config.yaml
model: "image classifier"
norm_position: "pre"
parallel_block: false
inner_norm: false
register_tokens: 4
loss: "cross_entropy"
lr_schedule: "cosine"
warmup_steps: 1100
Rows from block 7 of a small image classifier, named by matrix and row number. Rows with one number belong to one neuron. Each number is 500 + 25 x the weight over its row's rms, rounded and kept within 0 to 999. All counts start at 0. Numbers have three digits each.
After each neuron's rows are labels from the 100 images, of 14976, where the neuron reaches its highest value: "top examples" is what is common among them. Only what is clearly more common there than usual is listed. The data: histories of elementary cellular automata, time running down.
# fc1: MLP up (model.blocks.7.mlp.fc1.weight, 2048x512), inputs 228-284
# fc2: MLP down (model.blocks.7.mlp.fc2.weight, 512x2048, transposed), outputs 228-284

fc1.690:472490489479496536497537484521447467496527533538494506484513477513496481483437470479533543529513478487568492538492505494534493497546459498535488530482485500492531474471504
fc2.690:483502465503503475464491500501481490500506478543503527501513496516517499532499491513486530497493470460541469533466474517476481546467498492514477473506494496494519506507513
top examples: 011 turns on; rule: rule 169; rule: rule 26

fc1.258:509498496449503507494504458456461452467526476523472462447488497484509481503476506472537505455504517461514499517511485468517479498504459556545492470522488498475512438489531
fc2.258:519565479539532492521461476522492496519504470476487475484470540495525532514496529474513518490530467442483517481471485514504481501491489554514490493536504491467521519494517
top examples: 101 turns on; 110 turns on; 010 turns on; large cells

fc1.8:454480491476498494493530557498517460483519540486530544487481486474483506503509453517539517493523509508491521514464527530492472522478470528503524448497510517506489514506468
fc2.8:486464489519454524509461518479488503474521504477506488465497516517526504506459511471508499495479465486524478539518475472497475536505524482491500453497505500509507508518506
top examples: large cells; 010 turns on; 011 turns on

fc1.3:506475508500491491491497486500455482471516487479542510497443446501488478527463477484536497473491476506501486538509507528500503486496508496490480509466518502484486473525500
fc2.3:515509495488534504532539496536509540523532491496508517523499533496515508461509488503488459478554471504466473509452499555481475473473469468543527514520505488579532485497457
top examples: 011 turns on; 101 turns on; 100 turns on; rule: rule 57

fc1.301:513487504528453508504539543503476519470520499465519499506471484509469485476451480525503487465495482495499547493475525546495480410520464503476509503482502512490498481520529
fc2.301:495526528522512521502484486451460553483497455496483480480495486521514526446449449529501517497504458513483539454475486512511514522505484521561502487506497511504502487539525
top examples: 011 turns on; large cells

fc1.356:515491481505481551445509532506485516478499490462529499486498488500472509510467497507504511474522458491527520503480491511508477489523497484515504515491508487482531493481516
fc2.356:499506508500522508466470481538493532540482448484472460523468499490532523522523461530494483463464492486470505510502483524498468548487477463492467510556501486526522484515543
top examples: 000 turns on; 011 turns on; 010 turns on; 100 turns on

fc1.416:532454483511468510461465545490491472464494519500508478492532458483505471508480464511505527487510475498545520495485502524468526484506524541530524506531473501495507509558526
fc2.416:505506505510489527508515504491529474469524533523476505501474537523524511523514488481483466497564488505500483511523482518532519464502505516526511492500428470499474490526482
top examples: 111 turns on; 011 turns on; 010 turns on

fc1.460:502485497513399485437468514493488456547465515530495497542503497474517511515523444517468515466534502508477529499489532507515546445525512497474482529527499542471439458558500
fc2.460:531537507484490463505493509533493486550503528509530503524514485524510434505452501505512499514523524488542450464508457504465522468500511506510505513533549502527586510479525
top examples: 011 turns on; 001 turns on

fc1.470:495512488518504504478493508479513434505472544511504507489494504501544486543479489471468456529527499505522533497537515489504496529486480509543473506484466488518502508504470
fc2.470:546506492472461518512486519506491487510500512499506513526496456492481472518508586421522487470502527594528480528505498478535519513501517499505517501528511484517536493490528
top examples: 000 turns on; 100 turns on; rule: rule 21

fc1.595:503454496489473493494461517474444516469479550496541515465526491513521459510485462481493524501534489499494495473472514520477484513507537497500530457500519507507459502476495
fc2.595:473533528500488508465518497457511478530445503518489488477454481483521529507458504518485511530517454486485513500475511470486512527492524502489466495487511506517446499516448
top examples: 011 turns on

fc1.486:533473499494508494431517468501485490535518501515494481419484545478499516484421460453555531464525483520482527469492508501518520514501451495546511493507499543499544508496489
fc2.486:476451485537518493515511494483504488503468540489519487509491508477558482513493459496512490442518491502491489534515525500511455497530508485502494532478521489510559498472533
top examples: large cells; 000 turns on; 001 turns on

fc1.632:467498480520463497455495534510486456553496544482515499487500507484517477456481482486484465501564463511518517538489494520511447518526464481539468455490482514478525486472476
fc2.632:530510522538503495524550536449491489521468521500555534518488475496502503511535572505487503470476514508522434526482486482468468533462507502481509509492524463508531489502459
top examples: large cells

fc1.131:498492533521453524491516516455462486471506501501497529512491523468486492504439510481474469465501525523504561528453540524529508487548473495484472495518501486455489485484533
fc2.131:506508543521549518475538492475509494473498485493496489500527509524527550499503547519511490533455464447460529504502493499505480503513512510558475514506462454498544494514547
top examples: 011 turns on

fc1.398:553470500477514499506493551462465513487444467535516495522524450464505499472507494474511496503505461503516515517505501500504447529540504508508517488485467520516533545478502
fc2.398:517510521537525497493522496519560460514487515521479511455491525545540535491496509514476494514513506499441470506487502450475531489445494494489540466512575506526484460507462
top examples: 101 turns on; 010 turns on

fc1.127:478498492533515509529500520501482513508490533478502495498488556502540481465495455485560453473484505571446485482454526507525492467532515488511512521497531509487483470535492
fc2.127:499509469504519504501490484492531465498515487526494496514504461474483510493480511472503455508496496504490529505513497507548473465487481499491501502461427462533492527534511
top examples: 000 turns on

fc1.166:492455488526477520505507506495505448501506501524502474503521527484478482536505499490459486491489503488526542507476520524492521491527484559486520517523513477499477492491521
fc2.166:460494476483504534499471477490495455482569470473464467474449495487499510460498459481496468516546488509518535474545504500531468516509497466552480462472446440501441542515496
top examples: 111 turns on; 010 turns on; 011 turns on

fc1.241:502503463527479499505484481468506472508491512489540528508488502499507473470486468484484480538544497491500575515528530520514477482522442489501443505449460527470504506487473
fc2.241:542489493531474509551480518486528508487552534491496535503494532504466540463483525438488459474498507573493507545496520477502454529515450500492499494463472520493542494488480
top examples: 000 turns on; 100 turns on; rule: rule 53; rule: rule 49

fc1.39:491500511488516507478471442498495505522514486473534509505474490529530496508498487485484522514519449512496524482496511479489533480506522491508499482447475514520433491515473
fc2.39:516511543524523496492517504481478528544502496502481525463498503503506513471451504485488530457490484530499507497496482480481515490499524490507492472508517513512505491488463
top examples: 111 turns on; 100 turns on; 001 turns on; 010 turns on